Weights of a small masked image model.
Model: norm layernorm, moe soft.
Rows from block 5, named by matrix and row number. Each number is 128 + 24 x the weight over its row's rms, rounded and kept within 0 to 255. All counts start at 0.
# convs2: project pointwise conv (model.blocks.5.convs.2.weight, 128x512x1x1), inputs 430-511
convs2.6 [145 130 134 105 149  99 189 131 136 150 120 155 117 140 139  71 145 116 168  97 131 157  68  73 162  89 190 155 137 119 153 152 135 166 219 102 137 100 143 176 121 120  98 140  82 152  92 138 140 137 105 135 146 142 117 131 135 117 136 129 105 167 102 134 148  94 126 185 168 129 105 124 118 134 144 125 127 104 152 135 103 131]
convs2.7 [172 107  84 111 119  94 144 149  79  89 137 159 126 142 147 120 124 131  78 104 116 122  97 122 127 105 148 118 126 139 116 150 121 127  94 122 152 155 159  95 136 162 124 159 150 101 124 112 126 136 116 122 135 157 131 161 196 161 107  87 127 126 142 111 122 144 137 119 136  97 114  89 116  75 129 125 117 154 139 123 159 151]
convs2.8 [161 133 145 169 169 136 127 184  92  90 135  89 107 127 100 113 140 150  96 144 142 104  62  95 101 144 171 113 117 117 137 123 139 139 159 136 127  87 155 122 152 134 109 149 161 124  79 112 130 154 186 125 153 108 100 140  88 107 125 119 124 144 119 152 116 134 111  89 178 157  84 161 111 128 139 125 101 154 133 141 159 110]
convs2.9 [121 101 143 152  92 105 145 104 128 101 141 156  95 138 152 122 107 121 126  99 115 128 152 158 126 124 137 154 146 150  97 139 115  87 173 142 154 139 137 112 136 140 144  75 146 117 115 122 123 126 118 114 154 127 123  94 153 117 154 126 142 130  88 128 164 152 108 142 176 128 111 101 135 128  88 109  99 133 112 104 142 104]
convs2.10 [ 95 133 155 118  88 191 128 121 142 136 120 134 150 161 140 115 143 149 169 109 110 111 120 161 155  89 117 110 102 109 147 121 149  87 124 100 115 144  99 102 146 129 160 127  99 136 145 173 138 120 151 137 140 160 122 113 101 106 116 129 108 146 147 132 118 118  94 110 130 108 163 121 107 132 120 136 121 129 127 118  93 156]
convs2.11 [130 143 143 118 115 168 157  56 143 127 140 118 120 112 109 102 161 120 130 150 113 125  95 152 120 107  97 128 125  89 107 100 124 171 173 113 127 116 106 162 100 136 127 131 102  84 144 124 120 108 134 133  31 107 141 119 130  86 127 129 151 125 142 121 135 114 156 108 106 114 137 112 123 149 126 122 134 119 156 104 112 130]
convs2.12 [107 114 112 173 133 126 102 120  98 163 159 167 152 153 126 132 121 122 143 126 105 109 131 147  83 154 117 129 137 126 135 140 160 105 106 164 103 144 134 102 130 153 126 175 152 137 173 111 139 143 124 124 129 126  53 136 139 148 107 133 140 127 152 128 157  96 122  74 128 162 155 150 136 103 146 141 149 138 129  76 109  99]
convs2.13 [154 163 185 134 125 131 114 113 171 145 117 171 129 121 144 119 103 145 143 135 138 154  60 148 116 110 145 113 119 189 129 150 157 108 147  98 113 134  87 156 116 148 144 144  91 135 123 164 131  99 135 102 133 121 157 129 122 124 106 115 159 137 129 157 144 101 107 144  64  63 151  91 126 128  88 107 106 174 111 124 157  99]
convs2.14 [139 126  87  97 113 137 137  65 141 115 127 158  98 134  95 126 110 129 124 166 156 146 153 131 148 129  88 164 157 109 141 119 100  89 101 113 144  70 116 130 114  93 127 113 134 116 164 127 166 149 126 168  83 120 136 104  51 128 116 124  97 107 121 130 125  93 138  79 153  70 130 110 152 131 173 131 143 160 114 157  93 107]
convs2.15 [145 130 115 137 112 137 119 136 130 126 131 190 132  69 135 137 111 132 107 187 131 121 139 121 183  84 120 107  94 123 147 165 108 125 139 137 132 173  81 121 176 144 160 179 150 164 129 109 143 176 110 134 138 132 121 146 128 143 132 143 164 129  67 160 112  84  99 148 101 109 154 135 187 108 110 139  96 140  99 136  94 111]
convs2.16 [118 146 142 113 133 116 126 126 113  82 115 123 138 162 118 141 131 151 156  89 101 166 133 158 124 125 143 133 121 115 147 124 157 132 152 119  84 117 160 181 117 112 148 136 165 186 121 127 120 155 108 153 176  99  91 143  86 122 129 171 118 172 123 134 135 130  98 153 131 123 122 124 126 157 137 101 135 118 125 125 124 142]
convs2.17 [114 127 132 135 146 169 134 144  94 135  84 117 182 111 103 145 114 134 115 128 125 158 106 145 133 136 130 112 156  75 124 120 139  96  97 111  93  90 118 184 151 124 171 159 142 158 117 108 118 117 105 133 152 137 127 123 154  86 136 130 148 146 181 111 120 100 120 102 116 118 118 146 114 141 123 132 128 129 185 190 116 127]
convs2.18 [126  95  85 108 129 151 166 150 168 141 163 129 135 124 158 151 145 128 139 101 119 132 100 147 137 130 139  82 153 120 146 139 110 101 157 122 134 171 102 104 149 133 122 137 144 107 134 144  95 138 143 151  62 134 148 118 109  69 117 126 125 126 111  94 110 153 126  90 131 114 143 154 155  95 167  76 113  98  72 138 124 162]
convs2.19 [125  85 147 147 127 122 162  99 159 134 155 128 135 151 134 120 140 124 117 155 130 121 142 145 105 154 134 127 152 121 188 162 133 149 110  94 135 123 166 132 168 126 107 100 109 148 140  96 148 115 139 107 125 138 132 179 116  94  99  98 147 143 106 153 133 125 188  66 127 127  93 156 141 106 162 140 134 140 117 133  82 141]
convs2.20 [159 129 147 125 141 123 101  89  93 134 110 114 170 162 100 178 147  96 133 178 118 126 119  95 139 143 140 172 124 135  76 102 174 134 125 151  94 145  72 139 107 117 128 146 158  85 111 108 130 129 128 135 114 146 160 156 136 150 146 130  93 106 166 102 118 134 136 119 133 139 132 130 143 107 140 136  81 109 120 167 151 107]
convs2.21 [126 153 163 143  92 144 125 126  89 154 104 138  92 131 127 166 139  91 157 165 125 125  90 120 135 147 118 111 153 141 114 169 110 121 108 114 114 148 107 137 129 138  87 111 123 134 142  82 126 134 116 161  74 116 139 146 153 142 126 125 138 102 168 153 154 157 127 121  89 127 171 130 138 124 141 130 134  72 153 131 142 113]
convs2.22 [115 119  97 153 165  87 113 163 135 134 133 160 171 168 141  90 110 105  88 100 122 125 116  99 133 124 124 104 165 112 113  97  96 124 182 151 104 129 125 148 113 166 147 119 117 126 163 157 124 136 149 124  95 117 151 127 124 148 142 149 131 148 134 126 119  92 144 122 149 107 176 132 122 139 142 116  88  99  81 119  97 141]
convs2.23 [105 122 103 124 152 129 162 149 138 120 148 152 144 149 105 115 114 129 145 142 135 139 170 151 115 125 156  83 137 113 112 100  89 164 121 124 137 125 130 147 135 136 144 105 144 105 153 108 134 116 168  71 136 159 145 179 174 108 134 114 146  90 222 129 118 129 110 133 131 114 105 146 157 111 139 137 142 168 166 127 186  97]
convs2.24 [165 152 110 144 169 137  73 161 136 138 112 136 169 172 141 157 138 151 133  99 110 112 102  96 103 133 140 107 115 139 125 141 117 143 187  92 130 155 120 111 146  94  87 165 130 163 128 142 160 162 123 104  82 144 118 158 144  98 146 113 181 145 126 175 124 123 122 128  95 126 108 128 105  89  89 131 133 115 124 129 152 144]
convs2.25 [120 144 119 128 160  86 144 113 111 153 106 123 116 103 139 104 105 103  90 177 153 117 110 123 116 158  66 165 136 102 128 123 131 159 134 140  95  70 123 172 155 114 131 123 111 133 119  98 151 120 135 127 155  77 137 109 139 136 115 125 126  88 126 153 134  93 133 132 156 169 138 125 117 134 119 153 163 125 162 130 110 137]
convs2.26 [170 113 160 123 159 161 133 115 107  91 107 145 137  95 130 148 158  77 138 146 123 128 103 133 131 141  73 141 124 100 102 125 149 125 136 124 125  89 125 147 147 128 135 109 142 153 146  91 124  97 119  98  82 167 148 100 111  66 128  88 149 119 193 132 137 120 106 105 173 155 140 112 138 146 115 107 131 131 124 148 143 127]
convs2.27 [129  94 108 137 106 126  76 106 140 128 110 124 177 114 153 132  90 141  75 177  89 154 127 205 111 132  93 145 134 152 171 134 120 105 142 124 116 118 132 139 108 164 126 116 136 113 117 166 142  92 112 143 160 121 123  85 131 138 161 154 119 125 158 158 151 111 116 119 146 145 135 138  95 142  94 101 120 154 158 144 138 112]
convs2.28 [151 155 120 124 162 130  91 145 148 149 119 129 103 110  93 116  94 122 107 157 141 164 112  84 109 113 107 155 108 145 140 107 120 126 121  99 120 111 142 138 130 120 119 122 171 166 117 113 146 131 114 116 117  98 129 113 158 177 138  96 151 119  93 151 147 160 137 148 101 155 142 180 136 130 139 106 122 108 154 107 155 123]
convs2.29 [109 120  80 137 138 112 135 133 115 152 102 120 150 104 123 177 185 153 138 148 125 130 126 142 115 137 106 128 175 119 138 128 142 159 138  78 156 142 112 112 113  96 109 111 149 140 137 123 149 157 117 109 120 106 138 137 117 104 104 142 106 118 111 159 145 130 115 152  83 103 127  86 130 154 135 125 107 109  86 104  85 128]
convs2.30 [136 114 129 116 136 125 118  85 124 122 107 116 122 158 150 154 164 101 166 189 141  87 166 144 137 112  92  85 136 104 113 162 116 109 109 128  99 139 106  80 170 148  86  96 111 128 116 147 141 133 126 119 135 151 133 135 128 121 135  96 122 101 116 124 139 132 139 119  69 129 100 158 123 129 132 121 153 153 147 139  81 113]
convs2.31 [124 164 150 175  99 176  74 160 116 163  90 138  99 138 163 157 117 135  98  97 135 156 162 119 156  91 153 116 103 175 110 136 151 131 145 123 111 134 141 143 140 130 142 105 149 120 120 122 159 141 128 165 148 129 122 127 113 135 145 106 134 128 158 128 127  92 159 147 119 143 148 113 145 103 141 143  46 104 119 161 138 135]
convs2.32 [122 149 115 133 100 138 102 132 149 129 110 158  99 147 158 133 113  99  91 128  98 165 128 147 129 106 125 160 149 108 102 134 115 150 130 151 141 128 101  90 116 129 118 159 160 120 124  96  87 142 169 201 136 142 114 120 115 116 106  95 167  92  68 141 104 119  96 114 120 161 181 131 128 125 127 164 124 118 132 114 125  97]
convs2.33 [152 124 130 115 165  91 116 122  96 127  93 147 152 122  95 100  76 155 160 136 146 141 144 130 153 194 154 111 117 129  74 131 134 129 110 163 108 141 162 118 135  74 106  91 195 123 156 131 114  88 163 148 158 133 148 139 121  96 129 157 118 106 149 122 143 131 130 113 183 136 138 147 121 130 111 148 145 134 113 176 145 153]
convs2.34 [ 86 132 122 168 152 141 141  92 106 110 100  97 136 151 152 125 117 158 133 130 178 154  64 115 125 113 171 127 115 105 132 156 111 148 100 149 147 114 132 134 146 120 114 138 174 121 115 156 141 116  93 152 138 133 100 134 102 147  86 122 122 130  70 108 115  93 126 134 172 103 135 149 115 163 132 151 125 175 132 132 123 125]
convs2.35 [137 114 123 109 181 153 152 139  91 133 120 144 125 130 158 133 123 138 145 132  91 123 119  74 101 136 140 116 158 132 137 114 124 124 158 122 140 151 106 110 128 153 127 136 121  90 154 146  80 132 155 128  84 139 103 103 122 109  98 106  79 143 106 142  97  67 117  66  85 146  85 165 127 110 152 145  65 138 104  85 132 163]
convs2.36 [107 132 118 147 101 148 143 154  96 144 154 171 113 116 131 115 124 125 116 169 158 144  78 132 163 116 103 102 158 156 122 138  83 151 102 111  84 162 126 214 161 128 143 150 180 130 105 100 124 103 143 123 144  88 103 151 107  85  85 136 135 141  37 146 138  99 115 106 139 118 144 155 154 117 110 170 143 103 158 140 112 106]
convs2.37 [132 126  99 123 147 123 165 132 209 141 115 118 152 126 113 190 169 140 152 147 122 172 117 125  95 135 110 121 124 111 145 111 145  86 119 105 145 135 147 120 120 137 167 113 141 121 172 134 140 141 146 133 119 130 137 123 148 124 107 105 133  94  79 140 114 121 108 106 120 121 158 127 156 139 143 143 142 157  78 126 141 152]
convs2.38 [147  93 137 147 160 147 115 114 159 122 165 158 116 128 120 126 177 114 137 121 103 161 128 134 102 118 146 115 120 110  89 148 104  82 145 158 138 136 101  93 111 159 148 101 103 120 155 126  94 117 151 115 110 166 124 113 119 113 119 125 134  91 147 107 124 118 116  96 106 129 196  93 145  76 145 115 126 107 140 152 108 148]
convs2.39 [135 145 126  98  75  84 142 105 128  96 133  92 122 126 106 151 153 131 112 130 114 157  75 104 107 144  93 139 132 102 106 124 122  87  63 153 121  80  95  97 151 108 126 122 136 124 136 122 125 126 168 100 105 126 155 116 133 121 127 118  94 161 112 105  96 134 152 131 185 115 125 151 128 146 103 174 169  98 106 132 108 136]
convs2.40 [129 126 141 119 123 153 103 131 147 135 139 121 120 150 135  80  80 135  93 118 141 121 147 134  99 124  53 141 168 120 161  86  95 205  91 120 130 105 106 127 168 118 132 140 157 129 110 138 115  87 139  89 137 128 121 151 149 127 110 143 145 112 148 105  93 124 116 144 132  71 112 135 133  95 106 119 132 124 131 131  86 114]
convs2.41 [133 166 105 155  98 130 117  93 113 105 123 150  88 103 146 132 128 106 108 124 137 107 130 165 169 140 133 121 128 119 108 173 143 132 121 117 126 178 155 171  98  95  85 147 131 168 137 107 161 127  89 113 134 144 117  92 134 150 113 129 112 114 169 140 157 145 169 176 132 120 102 163 129 154 101  86  97 133 120 148 162 128]
convs2.42 [158 137 138 138 149 121  70 129  97 102 125  90 100  78 153 149 140 145 150 118 125 121 194 154 141 148 138 128 122 140 114 156 127 131 107 145 172 118 129 164 124 127 104 126 158  78 133 129 123  96 129 122 138 123 122 104 130  71 178  99  92 173 144  91 140 128 141 125 151 133 169 159 170 141 120 117 107 127  96 157 178 137]
convs2.43 [112 167  89 142 115  99 121 115 164 141  94 149 110 145 110 127  89 109 129 126 148 107 138 138 149 126 126 123  96 114 101 117  86  97 102 166 165 143 145 101 138 120 100 142 117 121 109 146 103 141 121 149 115 113 164 151  98  85 136 138 118 128 176  93 153 140 165 105 116 165 105 109 131 119 125 104 134 149 123 161 187 102]
convs2.44 [126 110 150 106 164 100 174 169 154 126 136 141 128 170 126 138 137  61 129 125 127 130 129 103 104 140 132 108 145  92 101 146 136  86 115 132 133 127 137 129 121 148 175 154 127 127  98 108 121 142 132 129  65 133 128 101 166 133 126 131 137  88 156 163  84 125 116 134 112 163 125 144 135 141 148 140 155 147  97 125 101 138]
convs2.45 [124 152 124 139 157 134 122 113 152 111 125 137 114 108 192 124 128 137 102 119 123 104 133 148 142 161 100 112 146  91 108 137 172 124  39 135 127 109 128 113 101 121 111 145 122 101 141 164 101  94 115 126  86 133 139 160 164 126 150 144 132 127 106 114 149 181 137  99 126 166 146 195 128 135 118 131 101 137 151 173 118 133]
convs2.46 [121 108 116 113 113 147 144 136  69 155 164 146 143 105 152 110 180  97 109  73  97 154  99 109 137 168 139 123 143 137 147 121  93 133 115 157 133 148 152 142 126 135 114 109 126 114 107 115 131 152 121 122 115 142 146  82  95 183 150 136 164 110  96 163 151 133 148 158 148 139 114 130 121 126 184 134 128 122  92 136 160 138]
convs2.47 [ 98 144 165 136  89 146 103 105 126  66 170 122 144 132 111 118 109 121 159 177 119 111 156 161 127 111 109 159 145 131 125 110 145 128 137 116 147 100 153 127 105 132 185 108 123 105 153 117 143 132 134 110 143 130 140 126 122 154 105 128 144 135 147  97 130 110 132 177 151 149 115 149 145 135 139 129 119 121 162 120 147 147]
convs2.48 [111 154 131 174 133 137 131  84  84 120 113 157 113 162 145 160 128 119 111 104  98 179 139 149 100 118  97 112 133  84 105 112 143  41 120 137 125 150 129 151 108 151 122 121 142 105 146 170 126 110 154  97 129 138 142  84 108  74 100 139 122 127 115 110 112 101 158 117  95 151 122  96 113 124 136 113  84 187  91  92 149 134]
convs2.49 [169 169 138 142 116 118 145 155 186 119 123 132 155 147 107 122 106 125 149 126 148 118 220 116 129 100 154  92 120 143 129 110 139  96 137 137 118 136 131 126 145 117  80 130 125 149 136 143 118 105 128 125 106 145 119  90 128 150 141 127 122 125 119 160 151 171 134 139 171 125 121 137 129 112 120 102 162 123 139 131 143  99]
convs2.50 [114 161 148 106 104 158 125 145 163  93 135 125 131 133 128 122 147 171 134 150 125 113 148 109 168  70 105 127  70 136 157 128 107 160 123 114 111 135 140 105 118 166 142 161 175 116 101 155 153 125 149 106 140 131 151 130 116 145 147 162 123 104  71 130 143 162 128 149  68 112  87 153 126 129 126 134 114 110 178 145 100 117]
convs2.51 [110 117 175 122 140 125  88 134 128 180 148  87 108  76 137  96 168 157 150 176 126 146 126 131 119 146 103 139 124 135  93 138 128 154 103 145 147 123 110 125 121  79 168 130 153 101 139  97 169 104  88  93 139 139  79 137 125 105 131 124 122 122 161  95 104 126  81 124 123  93 104 110 157 146 111 136 118 151 144 158 105 142]
convs2.52 [139 117 126 107 153 125 123 147 128  80 130 112 150 136 133 209 135 168 156 141 103 122 106 106 112 125 147 149 115 130 117 118 103 125 125 144 121 145 121 107  97 116  91 105  93 127 169 135 124 151 113 112  99 125 136 131 139 108 126 137 125 117  41  99 122 151 141 101  72 142 142  74 140 117 123 112 155 180  93 113  71 168]
convs2.53 [ 82  90 159  84  81 124 120 167 182  80 125 134 110 142 138 158 109 125 136  80 153 131 108  81 138 148 167 113 116 151 126 115 123 119 124 156 150 149 121 133 120 107  99 111 138 114 119 153 120 124 139 135 162 118 107 159 141 160 122 114 108  94 115 104 112 145 122 135 101  88 109 118 162  98 122 126 106 135 131 131 123 122]
convs2.54 [134 128  84  81 116 120 136 104 108 138 161 148 117 120 190 154  87 119  88 144 115 103 161 134 123 162 144 177 122 119 152  88 108 174 175  85 140 133 116 164  99 123  95 110 148 158 110 151 134  98 126 188 137  83 146 103 123 135  79 178 119 123 128  84 109 126 161 124 140  99 142 134  96 155 141 128 139 110 123 139  80 136]
convs2.55 [194 101 142 140 174 160 139 109 129 134 158 126  72 118 168 107 164 166 148  98 103 104 181 185 110 115 169 127 132 115 125 118 100 120 111 122 135 122 133 148 152 140  97  76 128 103 164 146 154 109  66  92 128  77 147 155 112 105 127 114 136 131 123 120 131 104 157 117 131 151 137  71 141 141 168 167 134 157 120 127 151 119]
convs2.56 [120 160 143 147 153 134  73 148 101 139 128  60 136 116 112 141 108 137 111 185 112 134  67 119 108 109  99  81 161  95 139 140 142 125  81 145 106 128 134 126 141 152 119 126  74  85 136 110 166 166 145 111 135 120 149 134 134 150 146 121 143 131 199 130 115 158 135 204 121 156 126 140 161 130 131 130 149 135 163 145 131 110]
convs2.57 [175 138 129  85 135 126 135 126 133 147 106 130 125 137 118 143 129 128 157  91 149 130 124  96  90 154 138 130 150 131 114 125 155 106 121  92 129  83 139 144 139 124 101 100 120 144 117 123  97 101 171  83 138  85 119  98 156 150 146 148 137 147 128 149 108 154 151 102 165 158 128 168 110 157 153 102 149 115 138 132 152  98]
convs2.58 [125 102 136  77  90 157 138 107 147 120  93 148 110 150 137 140 168 131  97  69  97 130  88  71 118  89 135 146 114 165 141 130 111  86 128 118  86 107 136 131 100 124 126 133 126 145 167 157 124 152 127  98 167 134 137 140 124 137 159 128 121 102  88 144 155 112 121 141 143 116 131 151 154 100 148 108  89 116 121 142 139 118]
convs2.59 [ 99 100 168 110  71  95 131 142  97 143 107  95 121 152 123 113 116 105 150 129 145  96 151 113 116 139 135 148 137 189 130 117 137 198 151 117 135 119 142 127 145 109 147 106 138 163 102 110 154 105 128  84 145 176 142 142 134 126  97 116 110 179 167 117 134 143 120 107 130 101 141 134 112  88 133 165 161  77 113 158 121 141]
convs2.60 [132 139 110 144 134 104 134 142 127  99 107 172 157 157 108 107 152 135 143 130  94 141  92 117 155 117 135 101 151 144 131 153 141 108 103 125  94 119  98 117 126 153 153 125 120 142 139 152 103 116  95 123 108 169  97 129 105 115 101 101 129 130 115 109 148 168 109 111 110 147 146 115  94 124 138 131 164 129 138 151 148 136]
convs2.61 [105 161 135 130 114 119 147 135 123 133 137 123  78 112 136  98 112 137 101 120 137 162 152 170 118 124 147  81 184 152 137 141 148 137 119  92 136  80 123  95 130 159 122 128 151  77 153 123 135 108 155 154 110 128  85 176 152  83 125 112 146 136 128 123 146 120 131 119 151 115  79 141 143 166 106 140 115 145 186 105 123 110]
convs2.62 [ 85 110 105 110  71 154 169  83 125 138 116 101 139 109 121 157 131  96 125 175 144 110  86 154 129 149 116 135  82 150 134  81 100 155  68 161 145 144 114  97 140 133 136 115 148 100 138 122 157 170 143 159 132 119 136  97 152 104 145 183 125 100 151 140 119 132 116 109 137 105 155 131 146 143 133 140 114 125 115 181 103 128]
convs2.63 [148 116 101 113 121 129 156 113 118  90 156 160 125 132 134 132 149 149 113 125  90 135 148 159 115 119 106 129 123 120 126 141 114 104 153 179 100 126 103 148  98 123 143 148  92 124 153 172 140 119 118  97 158 104 149  94 103 125 142 165 138 102 165 141 113 141 113 157  72  92 103 165 133 159 155 108 126 163  82 155 144 124]
convs2.64 [124 148 130 115 107 160 148 133 110 110 138 123 125 184 161 145 141 139 164 161 113 118 152 107 115 137 132 138 165 167 135 108 141 109 160 166  71 163 139  92  96 129  88 101  87 142 163 154 134  91 125 117 122 126 143 115 119 135 141 127 133 137 122 132 142  89 130 133 130 129 110 115  93 144 148  95 145 146 129 118 153 146]
convs2.65 [ 96 105 107 138 138 124 117 146  71 137  65 116 117 127 118 121 136 134 160 117 132 114 130  98 161 128 149 188 108 127 156 163 145  76 101 165 114 118 106 116 154 131 105  77 113 128 110 126 135 161 124 104 114 136 131 143 108 159 140  94 116 160  76 118 104  67 144  95 156 132 143  93 106 122 133 112 135 115 141 153 159 129]
convs2.66 [124 129 113 131 113 147 122 161 106 114 111 147 112 131 189 153 164 109 122 143 111 134 125 127 149  76 131 124 108 162  91 110 148 125  58 144 157 140  82 126 102 156  91 146 117 126 138  71 121 145 112 136 124  88 155 137  83 133 167 130 157 134 183 139 122 167  92 143 176 150 114 110 140 113 130 148 124 115  82 129 109 134]
convs2.67 [152 165 137 110 165 126 139 146 134 164 146 162 104 155 166 112 112 127 135 114  93 124 143  89 122  80 152 137 122 118 112 130 127 152 105 139 144 155 141 101 126 115 183 153  92 188 144 160 148 153  77 115  69 108 101 143 116 146 124 118 142 114 129 151 148  91 154 111 129 132 111 125 146 132 134 141  78 156 116 134  92 135]
convs2.68 [151 146 150 122 126 168 147 101 151  97 117 107 154 104 130 112 107 101 141 139 171 105 140 138 150 134  99 174 155 155 118 128 122 106  99 117 134 117 137  78 112  97 103 121 110 133 146 148 111 122 110 152 105 183 146 117 105 114 155 144 120 143 179 133 147 106 151 101 121  89 150 115 131 144 121 135 126 135 133 124 119 128]
convs2.69 [149 117 120 100 113 138 118 123 182  61 126  96 169 153  87 148 133 157  94 199 150 132  76 127 122  83 140 134 142  90 125 131 133  81 128  89 115 100  82 138 125 125 140 125 164 100 105 144 101 142  72 171  94 148 121 160 140 139  78 107 139 130 117 136 145 109 140 109 142 131  91 130 120 123 112  94 150 161 142 109  60 118]
convs2.70 [116 131  98 105 124 127 114 129 171 147 118  87 109 126 155 101 127 117  78  89 129  88 133 142 117  79 139 134 166  87 146 151 116 127 152 158 158 136 193 119 148 149 127 184 108 108 123 172  97 117 154 148 152 143  99 101 113 141 136 101 116 171 121 145 117  94 157 189 142  80 105  91 153 149  90 137  95 134 121 152 180 147]
convs2.71 [112 157  92 160 137 131 102 123  96  90 127 134 115 102 142  80 122 153 161 131 133 148 137 137 106 130  97 108 115 150 118 156 160 160 127 153 117 143 117 166 140 150 145 151 133 164 119 108 122 111 115 151 135 137 131 115 162 120 116 129 126 107  86 166 125 149 137 135 155 104 126 176 136 165  98 152 147 109 107  96 183 126]
convs2.72 [126 148  89 137 125 148 132 120 132 111 118 138 146 149 189 128 149 134 142  99  86  95 100  98 123 110  86 139 148 126 147 118 128 155 141 134 134 136 101 104 136 131 123 126 139 161  47 139 144  99 118 176 146 119 150 146  84 133  95 127  92 154 135 138 101 137 131  94 142  78 115 130 133 136 136 115 116 173 141 155 118 173]
convs2.73 [122 156 153 128  75 115  77 138  90 109 127 123 115 135 127 146  96 117 121 148 131 105 112  99 144 133 134 104 124 127 165 140 130 118 112 121 101  89 142 103 138  93 135 161 109 186  82 167 147 142 163 126 115 141 101 152 152 123 104 189 135 135 136 119  83 108 134 154  80 113 131 182 111 127 143 137 124 123 113 114  98 124]
convs2.74 [124 117 105 122 158 161 156  78 173  93 133 114 157  77 134 106 168 154 106 119 115 149  99 150 168 130 126 141  87 112 144 113  98 123 135 169 124 132 129 142 160 150  98 114 140 131 130 116 121 145 181 136 118 101 125 103  97 126 114 159 131 102 119 140 129  83 157 114  98 153  85 129 143 153 110 145 125 117 146  90 126 139]
convs2.75 [ 99 203 141 136 101 177 138 150 128 164  87 127 117  97 123  89 144 130 117 142 153 117  93 109 121 163 121 168 116 156 131 120 129 116 142 141 195 132 156  99 120 142  90 123 135 162 108 158 135 115 155  87 133 113 103  66 160 113 126 140 110 121 100 113 133 180 102 152 106 136  93 128 130 162 125 158  62 131 134  84 159 127]
convs2.76 [142 147 123 124 155 101  87 145 107 155 128 163 113 131 183 120 117 129 139  86 145 109 183 135 105 136 125 143 115 154 130 129 123 129 130 170 172 119 169  65  94 168 120 135  88 154 149 159 123 110  97 157 102  70 163 142 118 184 137 120 128  99  87 145 129 111 135 138 183 135 140 141 120 128 140 130 135 162 135 132 166  49]
convs2.77 [156 128 125 106 101 121 108 148 145 143 130 146 142 122 156 121 159 110  78 148 126 125 112 116 106 101 112  73 123 117 127 107 143 149 132 136 145 174  95 115 128  92 150 196 104 146 138 179 115 147 150 127  98 148 133 134 167 145 118 153 153 121  56 131 139 150 124  98 105 117 127 150 137 144 101 139 109 119 105 121 115 138]
convs2.78 [165 163 162  95 148 127 151 144 156 154 144 111  63  93 147 120 129 127 172 134 154 121 144 183 123 103 129  88 112 119 148 113 128 108 150  98 124  90 111 122 119 121 132 136  95 149 120 113 132  99 144 155 142  84 107  94 110 173 146 122 153 150 144 127 106  83 140 121 111 104  84 149 116 122 169 146 110 116 138 129 112 112]
convs2.79 [102 116 121 135 109 127 146 124 128 132 144 135 150 110 150 126  89 150  74 106 122 147  97 147 150 130 136 141 141 153 173 150  96 148 148 139 112  96 137 178 144 115 138 159  61 165 115 140 126 144 141 132 189 138 102 120 125 125 129 152 126 111 124 103 153 150 126 157 163  86 171 150 127 131 117 144 147 114 115  99  79 120]
convs2.80 [166 123 170 118 140  82 166 150 138 124 116 122 142 121  68 105 109 143  86 145  91 117 150 123  92 109  96 106 144 146 139 106 142  90 101 139  92 149  76  98 163 113 141 115 168 134 138 110 120  92 145  86 101 114 135 158 111 124 126 112 111 113 123  98 109 168 130  78 149 174 102 149 112 122 138 122 116 146 102 147 149 128]
convs2.81 [132 101 146 100  55 136 121 115 131 138 116 136 125 158 123 157 134 142 105 156 117 149 108 109  88 154 148 188 107 110 140 121 134 125 143  79 142 111 155 126 129  76 114  96 110 153 158 134 117 136 109 129 117 119 132 122 103  83  88 167 177 150 142 176 136 148 126 138 118  57 108  66 117 131 132 127 135  98 144  99 156 133]
convs2.82 [115 121 103 120 119 138 111 157  71  94 119 112 169 140 135 106 128 135 155 126 163 110 163 165 128 129 133 113 122  87 136 145 135 132 122 113 196 113 109 121 130 106 124 103 141 140  92  97 115  66 160 166 141 134 115 128 131 118 113 128 125 135 135 119 131 120 148 145 121 137 115 158  85 159 132 134 130 121 144  84 128 140]
convs2.83 [155 136 118 131 124 131 132 160 105 163  91 121 132 146 117 113 141 135 138 115 100 165 100 136 124 132 124 109 114 136  90  83 121  86 100 104 175  90 147 120 157 150 143  73  94 147 112 151 165 121 173  60 158 142 121  71 113 152 109 126 115 146  83 168 147 122 144 145  67 134 145 111 119 121 110 156 161 133 118  62 136 149]
convs2.84 [146 116 167 137 143 118 115  97 143 141 152 117 102 139 119 103 105  96  83 121 137 127 134 166 174 101 140 130 184 123  48 140 123 112 154  94 140  87 122 179  83 180 145 167  99 129 101 125 117 122 127 136 141 114 142 122 123 186 137 142 148 133 118 117 115 139 145 167 132 105 140 164 119 135 117 142 104 142 152  90 128 124]
convs2.85 [119 138  89 159 117 127 183  83  73 113 169 132 107 116 164 122 152 146 169 123 130 103 189 134 127 120 113 100 130 114  91  99 111 112 152 115 113 145 130 129  97  96 106 137 131 114 132 116 156 149 100 108 100 102 144  98 154  93 104 154 129  98 139  98 152 129 110 126  79 105 144 148 132 140 121 107 151 147 122 125 121 148]
convs2.86 [172 182 154 140 141 103 122 150 208 117 124  99 173 122 100 143 115 139 140 137 154 137  95 134 120 139 142 172  90 143 101 102 157 141  77 107 164 137 106  91 124 124 116 109 124 114 140 127 119  94 138 134 152 195 124 139 147 172 111 115 121 120 143 116 144 129 140 127 143 130 148 130 129 123 116  96 147 135  93 124 154  90]
convs2.87 [141 114 106 151 110 135  91 128 137 149 109 124 164 117  86 150 153 140 130  90 158 154 135  96 137 170  95 131 148  93 141  96 124 116 133 149 124 130 155 134 166 109 129 106 139 122 141 181 169  73  91 123 171 137 121  86 144 157 147 135 142 138 166 131 115 113 129 151 137 165 152  90 120 103 143 130 129 155 143 123 144 115]
convs2.88 [110 115 141  95 129 114 132 155 115 140 168 125  77  93 141 111  96 164 130 176 119 118 131  85 105 166 153 152 140  83 160 156 114 160 129  94 110  93 129 117  85 102 127  98 153 125 125 116  98 108 144 145 123  97 117 164  78 109 140 128 101 100 112 132 160 122 127  98 175 127 124 124 124 127  92 114 167  83 142  82 107  99]
convs2.89 [102 127 149  97 138 141 141 144 110 169  98 174 154 143 121 115 133 118 183 131 105 160 113 116  93 111 196  69 137  86 101 139 115 136 105 120 144  71 122 132 116 118 132 111 128 128  94 134 104 143 121 109 117 136 114  82 136 114  76 121 166 112 149 135 120  86  82 112 142 138 130 137 109 125 143 121 122 161 126 123 121 103]